config.yaml
arch: "swin"
model: "image classifier"
dataset: "made-up waving flags"
train_examples: 195000
image_size: 48
crop_scale_min: 1
horizontal_flip: false
translate: 0.06
color_jitter: 0.1
targets: ["layout", "emblem"]
num_classes: [15, 8]
norm: "layernorm"
norm_position: "pre"
activation: "gelu_tanh"
mlp_ratio: 4
head_dim: 48
fused_qkv: true
bias: "all"
qk_norm: false
parallel_block: true
inner_norm: true
kv_group_size: 2
patch_size: [2, 2]
depths: [2, 2, 5, 2]
widths: [48, 96, 192, 384]
label_smoothing: 0.1
loss: "cross_entropy"
init: "kaiming_normal"
residual_init: "none"
optimizer: "adamw"
lr: 0.00072
beta1: 0.9
beta2: 0.99
eps: 1e-10
steps: 14600
batch_size: 64
epochs: 4.8
lr_schedule: "wsd"
decay_fraction: 0.3
final_lr_fraction: 0.01
warmup_steps: 2920
weight_decay: 0.4
Rows from block 2, named by matrix and row number. Rows with one number belong to one neuron. Each number is 128 + 24 x the weight over its row's rms, rounded and kept within 0 to 255. All counts start at 0. Numbers have three digits each. After the name is the row's rms in percent of the matrix's.
# fc1: MLP up (model.blocks.2.mlp.fc1.weight, 384x96), inputs 0-95
# fc2: MLP down (model.blocks.2.mlp.fc2.weight, 96x384, transposed), outputs 0-95
fc1.90 058:130147129108107152095113172120097132146109117140117136176094122117098146096139120071132167161144125155179105086139161114129114134147104090114150117118099129093144154158081136144093132149140137094132092148142123083157126157137161128111131092148135136135115115145102153151120153157164156097
fc2.90 068:152131158106078174097127180115132136139136112138108145131085185120139128148097117108133171133151146142151114129158135076162130146109142105107097160143137100107136167136098156146103160118101099094089114134092127108152125133114111172152136137146137095104111109125085128157109152132132137153
fc1.94 090:144147115095088093113104131102158104122125107137136104102134115125099130130146091132161136142123172147130136109136153162126140084152118115124162160119123110117156116125066170114066146098134164132159159143145119132090150092135168121113138137183110073135133142119102145160146147113143128108
fc2.94 080:151119132104135090166132107184111117153138139104115087135148095120157139086159105113132112115131086107139120112137128194142112139105110122137131162115119121102140167116155072111111116148182118114139156163162130107107127114105152155098100094155129082145141148160124158096122112144126148136
fc1.95 078:166134107108122123128097148134119139150157120108144140144106104124106142106175106088141133104143153148182131108132141151133108126149061134127166149121160121122182136152104165145116100109093119104132086160156093089117141144133143103119148102139112095136150086101093146144161141122151163148
fc2.95 064:142142114099088128159166158114120130120151123157101138144111150153149116125100061096102139143146150158167104119164122089160109082120137100117127167142144149125133161117100139139148168132118124128094133156098131104152159107117114150119116113134128112116143083113074093129124194109147122126
fc1.98 119:138117149142080142129075143116086113113139104121112108129172112106109154147127145147109146154122140135115129074129155124122114154097146165161136166157118136114092095125103152093133156126124129120161142090117088124111153150076137142163146142171086114121116112103109191162116153118136118123
fc2.98 130:121104131153122084133109146103123100090104180103152128164097132127145141109125165109120137173139111149092131145087098107127148079143121088119153088137146126133140137153123131109169137119095169118146140127116166175136129134123147106066098078150124150146126147143150097121156150112151127124
fc1.99 103:114134147117131104079108106139150156156142125131132176114103120137102179138101141123148126073116122105117125106152198131090133118106112121130142111094118157117138085140108139145117101117123112128132130142101115130176120157127093159087145138139124150177187116129139115124146130077152172146
fc2.99 102:147160112149160137101112117106150131135139104141110153100122144125099095176089162146131117060088150130117129146150127137095154133173120172170114106133136152147124069148135148147145128138114137108128092082126112114135122139134135139168149192114155130125127129137133102137097095107104090144
fc1.100 068:126152135129079140112107183081113139116134143115145149164121189129102149117098114091094138157122128172159109089170176110141093130131138122144168117151122142115114143135084155127131124119107104097098138150125139096135121158082142119134137119170112127093143133147111117157120168132146160107
fc2.100 064:138131145127074139101113156094137117131140120120099147160097130126155141132106125126145185159147157147146117128117127083155156127132113106088120157174134073106159153127101153161122156155102116085116138141077122108151131128141104163113126114136120104128125080092073113144128158129145141158
fc1.102 083:124111140141147149072126133089115097196104127129137100151121179136126117119131150103109167138144133124131123097117116120134154194128133122126188122114125100104135141202123149131108104138146158126132121107117138092148087132116137163119095113113142159110086110159102151128131140167130117148
fc2.102 092:128089118131093116116157108149145091151132115154113147132099112149137139154132163156133127108140121092132086106103101162147177179112101124113175111102132125144124153161127154124097137103116155085161115124108108112116084100149142131108121108122188169149130154140118108099162123143162158103
fc1.103 052:113133161123116162081105143100135130131100095109145179147078130142093140113135114102092159141154129182126128111134137135134118118162106102107161123146129158098138137146088142157155115147124134090113113177138107103172104138116129101111168129159112169115147085121109118171141158146122159120
fc2.103 042:143149151102093168105133128097095121100165107159090139150137133120122147129123155125136147134118184144160115131126135076170104128102157106101095127109140139110128152158092141165168124130141131119103101121120103106138189168120087145160105108127178140143101115096117135148105142114133165142
fc1.105 060:153184146130133126107109142118100096132122122124152177138139156130097151120131071115112132103117125139147108092182176141141118121107097128161137157152095139119156137109092148161090138135124085090129084129152122093141120125109082129136186137146124103121124098140109104146138133151166149139
fc2.105 070:151116151105086145107156143127140155154160112156083150151081151119154123155088115106118154097153149135158090121152116125156146124110150089114101143103160128108115163123092161156130155115133108102083115140099125080142143142108105177132110137134135089126133095126095134154105167110152150118
fc1.106 053:143158115092081125085117168100118099154129144126148146155133117118103139129106102111092170114142136153184104087163157127110097117155099125126145154125073153101150147143096135131092158133105122093152103131149140089150122162114129129125165104150138116124112117145084118121132156153166140103
fc2.106 070:170149157100104161104141163103118152120166122157088135153114155115144136138082136122098147132164148145159108147141134087135123111110160099124108148141135120112123157113091168137117166124122107120096080136084127105151113129102099160154128141144127104120141088128080116160084179120117136143
fc1.109 110:153151136082109140096077172098108118106152119149194105138138155138114182123123132140089086168109106153162146137137164100121109106140106147146145089152097142115139139136116136130134109137117125139107076124098110120113091130149122160137134119185097106132115130158120108122131171110128121137
fc2.109 095:103148105112155103094113129100109123114132124146106142085124146119082135113113168144129130124131147185135181137111146115092172116153139163108117104087100120139158071143134157118146131133173168138126138100134082130115089128137145147171152145145151153131114141109139144125080093130109095136
fc1.112 065:152172130141105142130103176108126128110108119119115145167122150111084152131125114098132148148120129154134109135134150137119109134131122127158145093169093143115135135128082153137130140130105075112132099139126119080140099171095135126099160082188094127151125108159088122176144150142137175102
fc2.112 070:165129139095086120124116156108123127132153125147080131187095139146143145150098121117135169144152147136150116126132121127167154128120129091127110155148147086094148163136111147164128156133108115076117153137080119098137148120109109170118106139158090083124113084112091129153108155111164141129
fc1.113 115:186125129122110126122141120161104128087115137102123151149138103164107182147118127140132123123121134124115134089147134148175122113125114118124136138127158149114128153187113146101120122138149138084111150175127126105089095135117115099085148151176106129084183080111138158133148112130128091167
fc2.113 122:143091159130170143139115098182118143143124140128158069103178106104134124106166145140096105135115124110115156099122124172115086123100149126125091135089136162117102140116152106130121106127170105145136105137168129135106125149099111129142099112135084118144111118151175172148094095141125134152
fc1.114 129:151125132134080125111134148124173126120069125152158117101089122142125147125120100153163097138093150131127116130155124124128134119105144066135153126120105138101115175152091141183095128143112148115125142156110151127141093119174135161104094185155138144103150135135094104107165116127147124102
fc2.114 124:080077154153158136137123133123125151131108177106157107142127133134122144100165134102121119184153097123092159144117133115121097126119130114095112104120152128113110141133126099089121093103118106166111162158125170177111152167113139097096101085129102125118126112134179154139168130117118150117
fc1.115 105:127110128095086092134075110128132126103148110117133132106108095087125141099155100089153140130104148164154141116137147123105126120124113103105164188148153115114162122114099137130128133128103150096166150145189114133152180141131150100124124119179114091164153113121095156153141111114128149144
fc2.115 104:174125119094102080173129108138090103126145143133110097154163081150156138091148126128099120133138124122133116103099141171145114063124129110129178163117110155128132153101134103098158155122169168141160145147143115121131145095118138124103109068157105122157139130126134131102111151123139114124
fc1.116 107:130110119105130110143149115126082109124187131066120159155139164131150149123136064091120121127166112137107144092155158126129147128134080143102138158153151149126165125149113104091118149147137123093121149135142116104121143125084131107119105113148137093111155100119126176166145131131128101176
fc2.116 104:130126155105144144135147082170139134120131157133152089110176084129136152083140129143125112146130095083106123137136129134144073120071160102137141143094106127119090156092140108091103116131172112165119128191157159155134111105106101122137124099150117134163153130143162140120133134122132139135
fc1.118 062:117141130112099168087097183071110114134091122130149171145108150133116142123115111102085162140121113153170105116161187151129092129136113115122151124151093150088113167144069157145117140124118109108153116121142153099136128144100122127144144119157131111158111112134115124164121153141152151105
fc2.118 067:177128145103094128100102166094128143140157120145091119188106131124135143128089142135110147155149175156165127139133128088144141090112150091118105138141163115092134139117112166152145159116095117107121123132099125105146160142117101164126107157150117102116106093112086126157110171106138149155
fc1.120 102:120130124113118136107116135094156156167134104120121120122098129160139140149119132149123097140166157127150150139108159146095146127133103145131126140172124127117138095119082140173093125135041075108182124137110103137105121124152146104098161153118099143117125095132112158162151091138142172131
fc2.120 112:150144119153129127104113133108147117172100099063120148131142112121154142135128092129150132098111119120125103130139150147083130159154083140166112148178096144139148137142092102131092130111078121125148129122111172108170149176124124123081149128089115117126169131166108136156124117137086145117
fc1.121 119:117155120144141112119149151133183124193094111149153142091091163117123097103124100116163106095099134119138096132145116134125144130120121092147107126109132133135144150123112132174071138099114134136124094135107149115135111097166132162119113130102154123143140156145097065118172151134167157096
fc2.121 123:106083150175144099112118134114151144139097166102192117118109142119134117123151152114114121165133075129064139126117102138109129100122133091112125084104146126119108149147120126099120108105139135134133128144122177170113127140115146103109097104151128111172164159167179137133163122108135110145
fc1.122 092:131126151151130135085107140088124119175066134139142139171123122119094136075155147132135146166118132158123149105106126152121149138150089096121140135123140114113145104159079147160074126119135154085147105156103127118136138129141106116108130104162131139140110072126146145138186119163152146136
fc2.122 082:121142134094082128137150152133096107135072133087116166157101156136147159124123058102146161146128095142155087113156157105118122139111098106169107165138116144113149165139105103152094158123114105104092149153119130097150134129109136149107139117157134107099143101128098138129143151154159132114
fc1.124 119:144146134124133104150137124131170115155122108115121170097111152123127123096135093116177096094111124110117092140136109115113172097095112108141130177133105155132139134163114085170101155162120133096117126157106131124166130094164104162082107127126142127132147151155117084115196131146136140119
fc2.124 122:151126124172135086140136160112154144091122141098167120121109147107121093154125131117128138154125107127081145153126057143132152114138113115138107102155152102135133116144116157107144117111102114124115124124090160167106103120133115141127110133165094104155183132136138092141144156104167082190
fc1.125 061:129149155120122150096091147102112121145104102121152145164108127120104144109131130088113124172138142133161133086147138119151117143125074102133149119155135121094161125151084152141105098154097113105115097158132105077174101144103125098118144115172097171112108109145094118135152146160172142126
fc2.125 054:139134151121086170107156161146130154159147116123101148139081156117138134123098104116101172134140152141140105090149132093146133133126149088135101145128137126093141165139094144158108169112098108082077131145087127086143110140109117169125100138147147103137132112141087121162121173114143133103
fc1.128 056:110136159143114149100112166075115121154088107119152171152132160136092158118125139105108146141149131157113123100152147121125112156128109104115164122161124144084122146179086142157128100148120109090127148141121158091179078155110106132119137104154114139113100121147124129168160156159135141152
fc2.128 042:165098142113089152101175142142123137144137124178117131160095137119143146136120136137102157108114147116155074072132104106171133115095154100103113098107150155123101160143099178157142151114145146086104086124126116084113130141130128139158090138136169137146135120121109133142101144126166145124
fc1.129 087:132156132132093122125121131121110091170091095125185132152165132124077160081151090162122167140119179130120110074135130125132083108120116131153126152138124140127158122150131144154101172121126119101108130162143115105152124151111111124126162132143085179134125108128112127127173145153152138103
fc2.129 075:108122128139109127154171156146094130099123119097108138165098145125123143151130097097117135146127136165182105144144138080134110158116095117117119146154151142094135155151105120160125122114055095114107159114133146105142189138147129147098111111123152111112099123139090106132151180124139154092
fc1.131 113:120158112093146147092126123111144112104118117139148150093117151176138151108110090113125136159151116149121144139143144156139111113112078111098169148120099121094157115125091178124061130102144158125126139175140123132120094075148164150155134123184116101108147109120151151149119139127149122143
fc2.131 105:156116169133148120128121133127145152131118175102157097138143112094146137076135144118142103164110085122097134154148088139142112109091140088148121119105156128103109150128135114101119099108151108156113129187125174151110136141087103129085096107155117108143179145164175138115147137113128134151
fc1.133 084:122170160137119109105131156104110135156138123117146122151135212116095100151123131128081135103095104116123104104135155142086156164136127127160130097156127126127125121115108147127129106132117088121150092092098163095084121115099144175129146128135117115167144137165130116139166153171147162127
fc2.133 086:153133153119113092117091151138145161169127130135098115148098122109137099136116144096132130097124105116124123122147132223133168121122139098149102124121133111093145160127138090143115114121188149085155151138117108104103111113093161182138107155171131082148133150146122131137110121135141121125
fc1.134 087:135182103118127098132106128129105096128104114104188125176149131120110146103143076137114134146125142151120151086128127139137091094120092100150106124132140125114188130141134150136099162129116115077128129156146128110132099118101124103122166128161091144155157095111122133165143122176177114133
fc2.134 093:129147141121105122140148131142074125130097115079090152138131150097146134156127083077123151124136102139158077135155153138111122159116081126144089175146105153142154163147088108122114137104127116137085157156142109096162139146104124149120140111137126108087149145132111141144114164176122146108
fc1.137 064:162169127129110164102073178100124132140123127115142139174099126125104151122108118070102123145124143144164118095156162126114128142117072130131150130135125123106163147147081152136132108138062126092116102136141117084151099151113118110128126091155119139123117103150087111148117150136157149130
fc2.137 070:140146158104085140119128162118133153140150123148089142172086153103145127135101107107131174137155149159165108125144128104155148107115156101108111157140135103088146154117098132170122166146127108100089137145083113109151148131106106168142118142161107094126142090114077124153109171124131130142
fc1.139 081:158192133123114157116104172080133125107144129119163170167135143140114154124093099121109082143124143155139129122174128123145105116113092146154141135166137139120128115119098155140119126142088085097111096144147128105140113092120071082126172126160105127116127126160128104158133163125144136147
fc2.139 066:136140152089092148112101132108101131128135114142107144124121140109130142106110140085139176138176139134143122111139125114185139123113124125084090169140105089126156132143109134131132164142167133121084145144133067126128100133126106159157145127167115109133125109068098138143085177166135133151
fc1.140 116:145156125096088109128082154147148146118110118124161141098080095105087152122129109135118140120128153144193115122175135137144093129108137106158184154145140128114150126131128150162142089092090102128152136162170106125121129147111147115140172116137108153105150116093091134124107119143161135103
fc2.140 110:145151098098117151152156154141157120132191119132114109129117126170145131109103105153140090122133161123155148121120133121171109134107108115106184138135169130092132116094144126131116116133118117112139129136121134100109143063153107146120096129103169134139127132109116075098150175068171140130
fc1.141 055:132184162114128139084102155112103121131104116144140188149165145125092143117131095105118135131143133146162121087152151129120125123134103117171155164115091139103119130144097160141097149147119100088108073138111127096163100150104121114141180126136125128113120100145098126122157139167163159136
fc2.141 080:161125153104087152112136166125121146140161112141086138165096161112147131157087120103123163115157155143173098113162132104165133135103151094116106147128140121109127169128095159154123162107129109103088114129098117084152127133101103170133111143136135092119123106135078123160101164121135150120